Rows from block 9 of the denoiser of a small text-conditioned image diffusion model, named by matrix and row number. Rows with one number belong to one neuron. Each number is 128 + 24 x the weight over its row's rms, rounded and kept within 0 to 255. All counts start at 0. Numbers have three digits each.
After each neuron's rows are labels from the 100 images, of 14976 (inputs lightly noised), where the neuron reaches its highest value: "strongest on" is what is common among them. Only what is clearly more common there than usual is listed. The data: rendered scenes of coloured solids on a plain floor. In brackets: how many of the 100.
# fc1: MLP up (model.blocks.9.mlp.fc1.weight, 480x160), inputs 0-159
# fc2: MLP down (model.blocks.9.mlp.fc2.weight, 160x480, transposed), outputs 0-159

fc1.211:105159129129148143148124131121117139120143128156097115137096079113164163099118146169091140089156131139096105128123107115157114139139148114124113111090140167154134156111110110160128121190118100162162131115127186123121143113166177074122113121129091169112114055122124119082151137113126095142140136101085132091160106153168143126129139120142134110137139149152106154082118147108088100094132174116125130126118092109114140150100098136099163104130149100141127142115111139161125113144113109
fc2.211:146144118113104119152125093124124137099124108111126162129097121124171111145143124108139180144112143148126123118113137160153152146116141138117154086124117108159102094151127123132114164116142154133115174113109136125113130120130091109150145149125128098083053130103153138126074111140148127133115148097061136147129131137094129126148118080089068091121086179114070145082113136165138124121124145105071138163153106129136118088135156129137128101109112148158118126112115151113147155113156094
strongest on: orange object (50)

fc1.26:147140076126144123182136143152151086106115089144097187093132126095138115106103151137140100138124136126103096137134146135113121124154150104116128103163165100132110102140098119167123098109131143115112141149133132115131129137093154108143105083152078098111130091155151133061127098086116110134156106157138137169062147114145135103123148117124105187153110137109170119113129103122140113145113098140118155128173101140133102110112129124115123087119102148162151098151104099145156128094130149
fc2.26:176078107140136123143130149093105084115126153132108091114111129129123146141147084124145156148092125130163130089090113099125086076133132168135120099114160169135147125148116092107099125143149131165095094122147111124151112095100124113181115085098169113116150117099130151142143099092087169144128140097138094110105142125131118136119110133114126128162118188143093106125136122112122131138130158138112147141131145137102153165141150091132105119149105130130151095119108082159150170099180132
strongest on: orange object (46)

fc1.369:171154121155093152163115129144095101117124100138126127081149121130159120152122138107169109118110140130118106113144132135127118106108115166118087140144143090129103144118076110133132099113112143127117118155129139125141120128112126095104123089139091156133153092140116109166109130093139189146156164081104082125114088129174146106126179112110128114149140163132136173110127122118123144152108147103137106155125136152130103172119085090140108125147096047125131123132111160100104160103084106
fc2.369:136096125138147183148106120120152118087146125116131143106110104137109163139156150128126126098111141147126115084133104118129094110130144171111072111145142103111128148129141083121069107111176141115111137119093151154157123100156085180174138116112116137111153176133151105142121128125170131110115147146107157087140119167128094104116105143133132139140092140111126109124125138121104105142139102150142132150134147124131097191138134096138103170165091101070173115150137107078112110121101136
strongest on: red object (76); its colour: red (30)

fc1.56:165104140170119144140149117078127135151121116093132130132108116104156127126130135135110146123139192143135156166148127140138149124144157134125063124133100106111130135140120123144119126113108138180134133147112114097096152131119141165122134138128094154088151111093128142137113147088106163128156140148106114171103077120117078139127119160096144147169126104165117116111119120130176110089133189145139131152124111095156100128108120100082121116183128109121129111178129139161113186117085101
fc2.56:115078099051137137130099132114098122144149105156100150145108089118125140129207135117123133115136100148146112112124138102102118136130131128127100155145140140102132166166129075128135142148156154099107128125114141184117135086107117150117141105148124132154121131116185126187106121089112127133151154116159149137132167106116136091149056119136128128156140161136100123121158102125116115144131099108102113096133114123094129130117136086119086177131136140111114151147119091145141110113080148
strongest on: red object (53)

fc1.335:078125106106124181100155164146139073125112115150117126142131146142126146123151090124157118140107136168121117078143128115163154131148156126135119105105159150134123139148100165121148200124132099087110128140098115116102125120120122139177126125196109112173098133121126091149141148106108117100153124134150158095115149148145140167119116167123154110071145095096113127147112120141118129097112144108129150116102072135127129146104096119139111165140141126096126119167138108128155077107149088
fc2.335:126141116126137199116117109132144086139135112111148162138106153171123124130117133178152156157101121140136135169134111124136112133079133074135162150110160146137121140104096130140105104128109126151133151146129156131135159139141160126053118142143112129153151102096083135126157115184082119097154107097151160112143149139157128142150125154138122125117123125084152097131100141097161143110146138140154117129161176102139120133163099131096132102127137094088112119101137093162162075126120158
strongest on: yellow object (66)

fc1.348:127166094119108149115117118165109107146132184152133126082132096135121149128114127140092130127121147148138091099131132135119179143123126167087191182096132122094090122120151103125148122128158106147117117117085125122153136152146125138113143135169148141166163106120078134169133120192133116119118138106099164141150097100117092145123165123124118172128112105128120130168122120109151150099156129127109094141131102128103101121094130144158103092147095109109120176103158101126122123109182111
fc2.348:144103100114126133100112162091138119147156132093118132143120117114153129156131136071146097108191163142113096110143118138127135122105144105153132129129082121137159116112126117128167118114159125127141121121179126131126127115158151151155130137168124136157128128107151098160118112158097136084108114132134079099109172122108125127020111133154111116088176146138157143137156135112190148124183147126123126156158123123145101136142128146124120133097124125155121151154173154166106151130118123
strongest on: blue object (59); count: five (52)

fc1.374:101104134146113178119089135119131105117168105068118103131109127129141137096103112142117175131162110113133126088150115131175113163152123148126177108087079136117128124126164136116136184122127139129119090140108158141107146095155108120138148156148122146153164124109106160173175118099102159128138146105082106112161130153147121147114144133101133121114114155145118091084132152143141167107111152119178117138136147163122137136136158177130128111128192120128119164144118139101100110122128172
fc2.374:125129079127102136151105107128120155100115120103097136172151152093123111121173180126115141133149100154141134104125124145136119103167153119086153114169151075075141114102138167126140153137120135160141123103084138124116185134110099156138114110123102134110116130116123141099133090135110157140110166108093160141125122125145147107117114108185175105125158118078084141107124133138149187132096104154132100092171117131129108143109139142141153152110124121124111174100140162146134118149098155
strongest on: blue object (46); its colour: blue (28)

fc1.364:107120117105177136158108116132152135089113116152084099105130119138176139144142150143129096155131162110168145141114137150112135135172113105144113150116169119107101142109104146103120128103139133110156141159135127123120155135098116147159125192159087100175094123130122136136148132105111137118143125165101107075111140085167156148104109141087187102127111105119144124162133100105105085096131173146111140132115114138098105147136106095145116129141121137151090125068146153094099127108087144
fc2.364:122169095125187139109161129097119154116158158091154090129107133128122097103069091135126132146120115139118153112099108160136162115161133148115119136140115174151141124133140137116103132100126123102164140095110134091152089101131166123090146147138148102176129095128050147101145111112121131127129154102153111158161101143121095127114147142084127152147139152128128095154121115118114143173117129104145125160129113122127094130088149148107171105117157091115137146110113113155097073164144127
strongest on: red object (63); pink object (45); its colour: red (31)

fc1.99:095133137118123121121105106119145093103123151140081152112110141091145148090132124155117121119141143159083124114105135153147147145076150120088146113102096114144091097108105139114130203160117093129098097150106122121103140131132128126143113130141100111141146120145101148131139153142154121076161140161066173107167121067134128128127133114114155095142133113135131135131131124146119077122126142129133124122099099160161165107134111142125130171170149114178130141130129158061123158095090108
fc2.99:155111086159143171106138151107108123107140100084114147121143126133124110119106125086122109139116182132154175121144090078119139132084124132140162079083126101138119143084114123088091127134117126097172120101109150138149134144172141137089150124115140166119076105146120134125123148168129154145115148125100113177124169125134076126133133129108140145140153159119153119148160157150126127160120092073148106105131134145162096106126127108127145153088151116098099134078144118119133105107148138
strongest on: blue object (57); teal object (49); count: five (44)

fc1.451:113123100151077123106092124122128124128145153162128148130143109138115108175123106167121109157113135170079106129111126155115107158138144163130159132149098182142135084111140119147118144121171119136113145128091128142136122145136126140108113115146121117156109169156085099115171084129064117149115123098105122088180136121104165126112171150140090168124118131117082132149081153095126130103135122138165146160093133143141108115187090125112147073101135102112126136118139124137113116107130106
fc2.451:207144142124152121106149141187133137146147137117141116151105141108140157094127092111130140107163149126127095150083123128140119147158119114133151174115116154124099141125139121158110135133108106138126135151106157126127105103141080136176163126129155129132180114119123127117135130207127127135133119117136140146155106120097119098070072126129147126155144168117113102153170132077119141072134138163131129084177134124125124163124158142106155150156154098134103110135137139140134142087105144
strongest on: blue object (54)

fc1.320:141128144155093119130139154089124128130124096082143178147165111134115169152135122085154135115108113155116130143130121150131113167112137129115133125120147162077118114157115131142123138103065141172095174138148140152120076113141128145153143114142125138140103087126115157165115069133118154121118120099110134131128138133082156070113156125131126123119113156165132112102073186096103116123117063112144126121109108112126162114110143101148114144129113138163159120096109135122129186110156140
fc2.320:120108149127108143121126133148146123101117099165158171119110110129099125117096109132119179112160121102124224139139155149096054105108155100114103132092142096132109116145126138100139123131124152162144097138132136112147113104129112146166149150111154118118209146157143106144144120094137085118150107117149108119120133132154128127119129163128153145144099090119160156100124153135148132164145144126133147051126147157184116122126136096151117160115137104157141133101149145113126125108137128
strongest on: yellow object (49)

fc1.262:088150119115112113158092142139120075111105132114100123106109130152129113141136139131113136172117123133085108129123148155177121095153136094122133157143155117139123135138116176157102138113135174128090137079142143127144125113144113139190155149120065126147085112117150118167138150088109134099177133176157077125099167110135159122123108128113140120097055108137162144118124108149104116127147127136099107092094138102136136140148085095127124150125142167090138116135106109128146151143151134
fc2.262:137177106193140116114167134147104157123102103121108111089140137128105142100095106164133124150120118128107119144139132119115096151154171118113111104129178161106103114083144095124127127156112142115111147120152132090143112156154138118106128116153120127145099110120078158069140121113126120117182122063169137134149139124118167107145147124087126160152132157154166140158115109116128123123126165136166102149164175112144129142090117163120105159111091099165141134093141120156161133108139134
strongest on: yellow object (48); count: five (47)

fc1.247:062119186153147155129114147116153122154089146125144121131144160148080102129123082109115100121087127108129132170101124145155136149093149096134112136126129113130114116129110115133129168147119086134108083134115161155131090139142106165092097152140104102098150130118109116217154121137106134154124120086134141130120128142086189107121100131140096129147137111140083102115137131092138148156126143104117142132128138124088103135158117141114114120146171097167100153144148132074121138119120148
fc2.247:110150121168132154088125113102157112114172115166112112146119159139125114132183162128158104079134140146167089155116160150096130151142138147139184163104142139146130125148115198114129146132116122151086120134056117118144168141160166128141099125146108171108142138131137126133141146138104109157167104125159113139164128154155123151123140181126124109131162118118147093177151165122119117108116138129127089116128129106133122161129094097131130158157122147125157137092152140085126099139112145
strongest on: blue object (49)

fc1.108:151097122130103132125126119117142119102095153132130162124140127101149179158130068127136118116122163163137179151125133165119179105161138097109150119111111111108101140116156089166141120142117131104137124114135102112111141086097131134119151114151074111108120117115158107084111128051084127122131156106110147152117137155136121150154185099091137083107174141137104133117142128140142144106144136114153120107078129120149114104109098114137135115134119117146194098169100124167145111143108126
fc2.108:132164136125093158152166124077106121142153147134128158117117148115111144152165049150116139107111135106145150152097118153126098072129161085157082113114163094140121110132131071158122104142149139116114143109091149142139161138145172162149142114147138119121100116116146117145118088171155091136072148115103129139108143080120150119166091103161104118125113152105116095117130102123109126117105137129106141102150150152111133114121186119109113137160107098135127156125088147105138106124128122
strongest on: yellow object (47)

fc1.334:165146154130108120113155125105131116079120136104116111151136140161134122153150126135141100127081124143110155114117078130164121133141143124078095115113153095125092119158123076142126111109146113120126142085104115113116124125162148141094106126117094133088077097111143115096144110099131113157128145122197144156121123157109131108180144165115126132164118135151137098072101119114105139135106107121069130159122137131137141117159158176173124121124113123178138131100164159141115179161127146
fc2.334:115099156093118141120148152102121150143154134108120144066118151129109136082155087172115136135133118130082157179149136132128133120152096126146173145127197159148107108162126123126155107136139138120134134128102128125127115159147167160169135144139151100123145138122153130154121138060091126136162153141114152100099129120124119133168129122127143114124143133131184136101124097122104137147143120127109163057108084137076166099154177110118136154107102144144118121160117122100115115098102137
strongest on: orange object (54); red object (50)

fc1.278:126108115150161172146121103147132168097138107118105130128133127130127123138120106144144113135127163124105128126099123112068152119127095152106176130079129123109141083160086157152140125154150121050164140174157071116139136176102144103166098134116114129142113145151132107108089153099127147130153122137108100122081085069150138123112122162116127103124112124135123115142162084139128107155141147162135144156121114152134102139116101107113132091142131106156118112157156142087104079133116136
fc2.278:133144137130104119121138177111161126099132179122134111122113089157104156122120149130148164128117089101124138155090150162139113103116132168122115146156150130151126098127155078109127099110129151115102131104129138109129093160144124128097117123107147100139091131101104118128140183117118090145110103161134169153147158159121074127114103120114137149146174164090157101083079146166135103112110147087111136143121147119093135161110169110135128100159123080174148149111124116080130105129097138
strongest on: red object (58); its colour: red (25)

fc1.431:175135109148140164155132157148097137140079124132140109135120112142155116116119131133130094121118153143124160144166146107113114117133140172107110132153135132168117099120106129130131110152060104131108131129139104127103123123110153128086134087118128088110130164151196127078118100078108115141142152097156165125124135180141164174099171143115102111136148136089149155147126180141119093143095121158105135125108132133162127149092096116150136109136093156131132073162096095117133139142107135
fc2.431:094056136145108189140133150129133129101135136146130093101129125105117140134146075119124140100118146132119099138132131146125095103129129126150073137130126117133120141124120079143111180103163126136103116144122127138133152113094125112180124103111124116110152115150113130098125107129102109158124148180118095107140131153142131159141143179132190132117085124161123123154112126125124125147110124133141159133176129125099105144129140140117108114135127114120127136131035145146136111124030161
strongest on: orange object (61); yellow object (45)

fc1.141:088127123124127130127140122165084141084120147138137135161161155135123098107140066133141131093113103152127087091158154138126141137123114113146140105134138097170118141087062129116117143131165120077111120124149110114115116138104096144139123140155130154168134120115127125140120141194134131102127136133123124111135122132169127150144047112127138152137115102158142159144119112114139140120140092155136127106131084140113132111087073139089100096105153114125075128105113075174119152104164143
fc2.141:111175126174139139111119130144123152154132121123116148147208111153139114125107159134121141126080084126127137133075105107128114171125124142143178157113106138153154123099142217126103125137107135107119113149171096098120115114108101171137110126127105120163134126116120151125147118110127142078159136109122130085139132175135125090111131119108158138128182147143113147127117143122143114136139152133140095201141136146153119152141064140124170109109123106110118167120146121118145114115148135
strongest on: orange object (56); yellow object (51); its colour: orange (25)